From a checkpoint of a small spectrogram diffusion model: 4.05M parameters, norm rmsnorm.
Rows from block 5, named by matrix and row number. Rows with one number belong to one attention dimension. Each number is 128 + 32 x the weight over its row's rms, rounded and kept within 0 to 255. All counts start at 0. After the name is the row's rms in percent of the matrix's.
# q: attention query (model.blocks.5.attn.q.weight, 160x160), inputs 0-159
# k: attention key (model.blocks.5.attn.k.weight, 160x160), inputs 0-159
q.106 101 [168 108 114 130 148 110 100 146 112  98  77 104 113 118 120 185 118 148 144 112  96 136 193  93 111  98 129  88 200 107 186 127 123 112 118  77 120  97 117 149 193 135 129 126 115 126 127 150 157 178 100 122 148  94  91 120 155  69  83 138 118  96 163 170  96 159 117 114 146 120 133 138  95  75 178 120 147  81 141 104 111 145 116 153  91  90 133  50 136 120 136 123 113  95  59 146 165 119 174  88 109  76 178 184 145 114 158 141 131 116 121  93 109 175 117 160  82  91  93 105 106  47 115  73 105 142 129 137 134 170 113  61 110 177 203 136 124 126  91 119 165 142 116 138 134 185 131 130 221 135  67 110 125 117 167 140 156  90 115 121]
k.106 088 [125  67 123 156 139  89 154 165 105  79  67 100 115 114  90 155  62 120 119 185  96 151 159 101 128 164 119  92 171 124 129 165 147 149 113 162 143 108 103 127 211 169 186 131 135 107 164 158 100 171 162 134 116 118 108 152 136 126 101 116 107  95 116 167 119 117  93 134 133 126 138 155 132 115 166 178 142 119 175 141 168 116 133 101 137 103 119 180 126  62 112 132 100  83 163 121 109 112 139 138 143 111 121 220 122 141 113 109 125 169 132 101 199 121 102 159 111 163 132  86 182  73 160 139 122 140 106 104 179 169 134  63 136 151 120 119 144 142 108 113 151  99 160  97 111 186 142  79 156 165  22  81  91 152 182 153 198 138 126 110]
q.107 096 [115 105 111 125 111 122 140 127 176  80 141 105  97 118 176 146 117 125 102 134 120 138 106 140 118 103 129 135  77  91 137 166 120 103 104 134 124 124 103 106 193 170 126 145 151 120 121 128 124 132 102 121 123 168 123  72 132 106 103 136  96 138  43 151 123 135 107 220 104 241 151 129 139 131 179 130 149 111 143 116 125 104 110  68 170 125 130 126  95  79 113  93 131  94 168 141 115 136 125 148 155 131  91 205 173 108 149 128 140 113  93 145  95 100 141 154 160 138  61 131  21 135 129 133 211 137 121 147 146  90 140 204 148 156  99 161  96 122 101 110 156 119 122 126 130 255  93 114 134 153  67 160 122 122 130 140 147  93 123 123]
k.107 115 [139  95 144 118 154 118 126 125 166  86 164 175  87 152 143 109 125 119  97 150 124 125 119 119 120 151 120  97 176  85 149 141 120 155 111  99 128 122 124 161 255 144 124 120 161 120 130 119 150 141  93 130 145 114 129 110 140 115 133 166 146 156 123 138 125 113 149 200 136 141 136 133  93 119 134 165 112 107 122 131 139 153 120  90 117 130 112 148 124  89 106 120 100 164  75 155 133 148 154 172 172 105 124 136 184 144 116 125 133 136 103 154 134 146 126 162 144 117  82 114 196 166 132 124 134 137 132 110 116 175 115 175 154 156 136 146 137 122  40 159 184  84 130 132 128  12 114 113  55 132 183   0  96 127 130 133 142 125  90 105]
q.108 120 [103 194 121 134 126 128 125 127 144 150 129 179 156 118 113 144 113 155 119 127 153 119 127 124 111 114 131 177  30 128 123 133 112 120 172 132 123 117 148 141  95 144 139 136  61 133 130 103 104 136 130 139 117 161 145 144 121 120 182 133 123 116 102 124 117 116 138 113 132 130 144 111 136 130 145 148 117 113 135 135 120 123 119 117 107 132 114 182 106  97 117 121 134 154 199 140 126 153 103 119 142 118 116  20 127 107 154 117 126 132 102 139 151 160 128 164 155 140 102 119 162 255 131 157 150 109 125 121 146  46 140 124 130  90 104 125 129 118 202  71 130 105 127 108 153 236 120 135 208 114 159  57 131 142 143 109 127  85 128 126]
k.108 114 [133 167 141 124 137 138 104 133  99 129 110 187 148 136  69 104 119 137 137 137 127 127 138 138 112 138 117 150 104 152 128 140 143 113 143 139 107 115 143 133 162 128 153 119 113 119 134 104 121 130 165 159 111 113 165 182 131 129 207 110 144 105 155 148 130 142 133  24 146  27 133 113 134 123 127 115 129  97 143 154 121 121 129 149 107 156 115 152 124 117 153 120 133 116 184 128 156  91 114 115 109 176 112  69 123 118 119 140 133 161 157 121 166 133 121 107 114 127  90 130  72 255 123 144  68 123 133 126 147  78 127  81 124 164 105 102 124  88 237  68 102 132 127 136 156 253 114 147 202  77  82 124 153 128 146 141 104  89 124 136]
q.109 087 [128 142  76 131  96 163 136 163 216 100 130 102 200 108 154 120 175 141  59 122 127 108  77 157 169  74 111 107 160 149 119 105 150  90 110 103 165 167 121  82  62 124 140 169 127  70 127 174 139 138 130 137 166  95 132  97 158 110 145 149 135 152 146 222 145 172  92 139  83 105  85 145 119 114 149 106 143  86 133 164 119 138 129 133 120  94  98 156 124 123 112 126 111 131 143 163 102 137 153 147 138 106 134 139  80 126 165 115 122  64  78 129 127 136 120 176 182 132 119 105 189 172 109 116 113 150 115 157 130 122 129 103 187  78 173 127 105 207 123 146  93  82 112 114 134  85  86 185  50 171 101 163 147 121 131  92 158 107  79 165]
k.109 093 [ 99 137 124 101 125 154 137 147 154 119 121  83 106 125 100 124 105 194  45 106 160 121 105  97 141 175 116 134  84 173 148 110 141 113 118 122 120 135  89 172   0 120 129 114 158 115 113 144 104 130 101 137 181 130 156 171 121 110  93 183 125 117 102 103  93 110 158 167 128 156  89 121 148 112 107 175 118  80 136 147 117 154 152  86 129 148 106 130 118 114 107  87  88  78 132 120 144 145 145 181 116  91  97 142 150 103 134 113 140  67  96 159 186 154 155 148 196  95 118  89 113 151 128  98 177 149  78 157 154  75 161  92 192 117 113 155  97 140 125 113  90 103 100 158  92 189 122 160  23 100  96 152 110 136 103 173 123 142 131 116]
q.110 087 [139  66 156 147  66 136 102 130 111 164 189 174  61 115 131  92 123 109 192  87 147 153 167 135 121 110 117 118 154 137 110 134 141 174 102 181 131 106 124 130 149  92 183 139 121 124 117 134  77 131 171 176 153 169 156 156 125 123 140  90 159 132 179  88 149  82 117 162 159 117 103  82 145 136 111 109 124 216 111  98 119 143 179 153 118 159 168  88 119 103 167  85 116 150 105 155 119 177 150 187 124 168 138  90 182 142 112 111 107  83 117 134 110 189  90  88 158 147 102 129 154 124 137  53 136 186  89 106 177 104  98 134 168 112 119 147 163 141 142 122 156 163  74 140 154  42  87 118 134 164 186  93 142 106 153 129 107 168 143 165]
k.110 088 [109 134 113 115 103 163 146 140 150 130 115 133 165  88 128 117 124  68 174 107 125 119 142 126 169 108 129  75 142 150 118 159 114 122 120 130 104  88 140 146 174  62 158  99 120 154 102 143 124  95 185 177 144 176 170 168 117 146  91 121 132 171 130 137 108 148  95  47 159 124 142  69 117 146 124  67 144 188 143 127 183 134 133 143 129 110 143 142 149 209 141 157 138 181 182  77 157 123 147 145  81 134  70  80  98 127 101 110 137  93 181 109 135  43 163 115  98 115  94 112  95 127 141 155 113 138 100 161 175 109 154 162 131  99 183 121 140 160  74 135 108 153  92  99 116 162 135 134  92 137 192 224 162 192 168 146 113 109 146 172]
q.111 088 [ 50 113 143 165 155 127 121 111 144  92  65 135 128  98 113 105 110 146  81 187 160 133 105 131 154 136 163  75  48 111 135 176  84 147 114 144 147  93 129 190  82 153  67 142 138 116 121 156 149 114 111 102  39  91 159  73 173 121 112 123 117 113 152  83 138 151 182 116 127 143 136 121  78 149 133  85 144  69 185  80  98 121  84 139 159 129 106 143 119  94  97 151 145 131 127 131  95  84 144 116 118 145 152 127 118  94 151 138 158 106 147 123 101 122 158 129  97 116  70 136 213  89 139 182 129 110  99 180 143 119 110 115 162 120  91 112 126 109 142 126  30 150 215 156 109 128 134 186 101 112 160  93 104 126 163 131 132  90 143 158]
k.111 091 [181 138 132 142  78 140 128  87 118 122 135 114 137  86 111 110 137 131  54 108 120 142 123 114 129 166  89  80  74 146 153 127  85 165 109 177 143 146 203 222  52 197  83 138 114  91 135 108 149 162 135 133  73 100 150 116 110 122 138 162 116 103 141 113 126 116 129 187 132 114 175 206  92 132 128 142 123  85 149 141  87 138 111 163  53 131 110 152 119  99 105 114 120 139 153 123 151  48 112 111 158 128 122 168 137 153 146 139  89 105 112 203  89 148 126 147 136 139  84 196  73 110 154 168 162 151 156 105 178  96 137  86 176 146 131 111  90 159 105 136  68 176 111 155 151 150  95 178 107 110  91 131 103  96 127 134 145 127  89 128]
q.112 092 [161 138 140 122 123 160 124 172 135 165 139  80 117 216 125  92 174 222  63 157 172 110 114 130  98 163 118 109 162 160 124 152 119  90 141 125 113 125  88 149 128 145  42 126 102 143 145 134 163 133 117  94 112 125 129 106 145 134 105 190 127  94 122 177 148 141 118 168  92 118 136 147 171 158  87 127 177 125 112 127 159 134 118  99 171 127  97 143 111 128 129  95 121  48 145 127 120 103 118 140  93 121 153 130 154 172  84  99 154 172  62 140 165 186 156  93 141 122 141 167  48 105 139  90 167  68 111 147 125  73 134 127 127 159  91 181 122 155 117 157 149 219 139 124 105 102 124  98 151  51 140  83 140 134 127 111 135 189 168 132]
k.112 108 [131 156 122 112 113 102  90 109 171 118 112  93 109 167 108 105 182 208 123 128 132 123 119 103 122  92 111 124 129 195 108 113 135 117 121  79 135 152 138 121 227 180 117 119  96 129 117 100  96 131 135  59 120 141 129 148 112 101  47 139 127 108  77 115 125 125 130 142 108  44 131 139 131 127  84 128  74  81  94 136 109 126 124 147 112 180 137 166 151 113  77 149 158  79 111 112 150 136 139 152 118 144 114 132  92 132 167 156  95 138 146 140 142 184 121 114 105 133 150 101 175  63 148 209 139 151 148 118 188  49 131 105  74  49 102 144 132 134  32 143 113 104 100  59 128 126 150 160  87 109 133 193 114 127 125 131 144 108 116 147]
q.113 115 [110 144 143 136 151 150 132 160 185 123 121  75 119 154  68 137  97  91 158 115 156 153 108 121  84 135 110 130  46 112 135 108 121 141 145 132 149  91 116 136 175 133 141 130 198  82 115 142 111 126 128 101  71 150  66  97 102 138 123 101 128 155  98 145 107 118 130 155 129 103 106 108 108 115 167 104 126 146 152  87 148 136 133 126 140 105 122 152 168 139 122 154 130 137 128 124 138 108 128 126 118 143 142 237 105 112 156 108 131 118 191 113  86  90 115 121 114 136 114 114 168  73 127 162  65 146 108  86 110 107 100  34 139 174 142 111 185 152   2 154 135 144 136  90 118  86 111 117  19 141  66 136 146 138 117  87 185  87  89 132]
k.113 130 [106 103 121 138 160  95 151 132 129 189 124  92  98 167 123 117 124 129 132 119 128 157  95 129 142 114 140 124  64  81 126 118 131 131 152 122 160 121 154 104  86 125 145 131 184 133 128 161 128 116 108 125 132  95  83  75 126 119 186 107 133 132 146  97 123 116 140 149 124 201 133 123 108 125 147 106 134 197 120 110 131 128 149  91 131 101 126  97 147 134 135 103 139 131 126 113 111 147 151 138 121 135 142 229 161 135 131 134 119 151 118 138 101  82 136 166 139 144 136  99  58 123 130 106 155 141 127  80 137 142 129  90 165 234 111 169 169 117   0 151 153 154 118 171 135  11 134 106  38 174 108  87  81 112 105 136 165 145 127 105]
q.114 090 [ 99 164 121 154 172 156 149 120 171 159 184 162 139 148 110 135 164  42  85 168 167 126  96 136 175  91 165 121  77 105  94 105  98 183 169 100 144 145 118 138 153 134 152 147 111 101  82 171 111  98 108 131  43 151  97 107 132 118 148 170 124 139 123 133 148 106 154 160 125 173 158 110 101 132 124 125 113  78 138 111 154 175  94  84 115 140  84  70 124 157  91 103 164 248 158 131 129 176 162 140 110 110 204 151 152 152 120 106 117 103 149 139 139 140 145 107 172 101 107 129 150 101 148 136 146 141 111 126 139 115 147 216 119 132 108  47 120 116 170 128 123 104 109 170 167  84 177 117  89 129 128 112  56 124 137  96 135 175 104 120]
k.114 092 [ 77 188 142 128 113 145 106 141 165 105  86 145 109 192 131 116 154 108 134  86 157 106 112 123 111 144 134 175 116 135 124 119 112  94 146 108 140 130 147 179 138 172 130  93 167 112 151 153 134 103 167 151 171 152  81 104 137 113 107 114 130  99 143 139 112 145 147 100 104 175 153 145 190 136 156  99 116 146 134 133  90 155 111  96 186 137 134 153 104  97 119 106 145 241  52 122  92 146 140 154 121 172 154 137 191 160 104 164 133 103 174 133 127  83 105 134 113 146 109 114  89 193 138  94 182 110 143 119 186 146 124 181 139 190  77  42 110 108 203  86 135 142 126 133 133 107 170 122 108 156 185  48  75  88 127 135 146 161 158 154]
q.115 074 [147 105 123 122 119 124 147 166 162  80 152 145 141 118 137 133 176  92 128 121 133 153  86 173 157 104 139 128 178  90  82 100 156 114 168 106 142 156 124 155 170 151 127 125 197 122 109  93  73 153 124 167 177  55  93  82  58 142 141 100  98 174 202 187 102 162  86 180 134  62 141 144 129 110 141 136 136  60 108 103 107 116 148 132 137 154 103 126  99 133 101 164 118  75 112 116 138 175 134 166 129 150 140 113  82  73 124 121 125 155 154 153 147 196 117 124 122 111 123 163  86 148 134  65 109 142 154 164  94 103 185 124  86  57 182  63 135 141 119 112 115  65 122 106 114  67 126 114  95 149 107 103 121 178  81 126 160  89 107 122]
k.115 082 [132  82 113  80 165 111 129 125 152 150 131  39 141 134 160  84 149  72 123 143 138  97 127 153 112 112 124 120   0 164 148 143 166 126 116 123 111 128 104 115  94 102 122 142 116 181 102 137 153  99 125 184 140  97 126 132 156 117 181 124 150 141  95 118 144 148 177 129 116 126 113 167 147 117 157 138 145 136 126 124 113 142 144  99  93 144 134 102 153  93 110 106 124  86 201 162 114 128 145 151 114 117 134 191  71 160  99 143  96 155 129 154 175 166 132 123 101 127 189  97 150  36 132 131 191 112 150 125 132  55 110  99 141  19 121  76 142 122  89 112 100 126 116  73 105 176 125 141  83 125  94 152 127 136 113 125 155 104 129 113]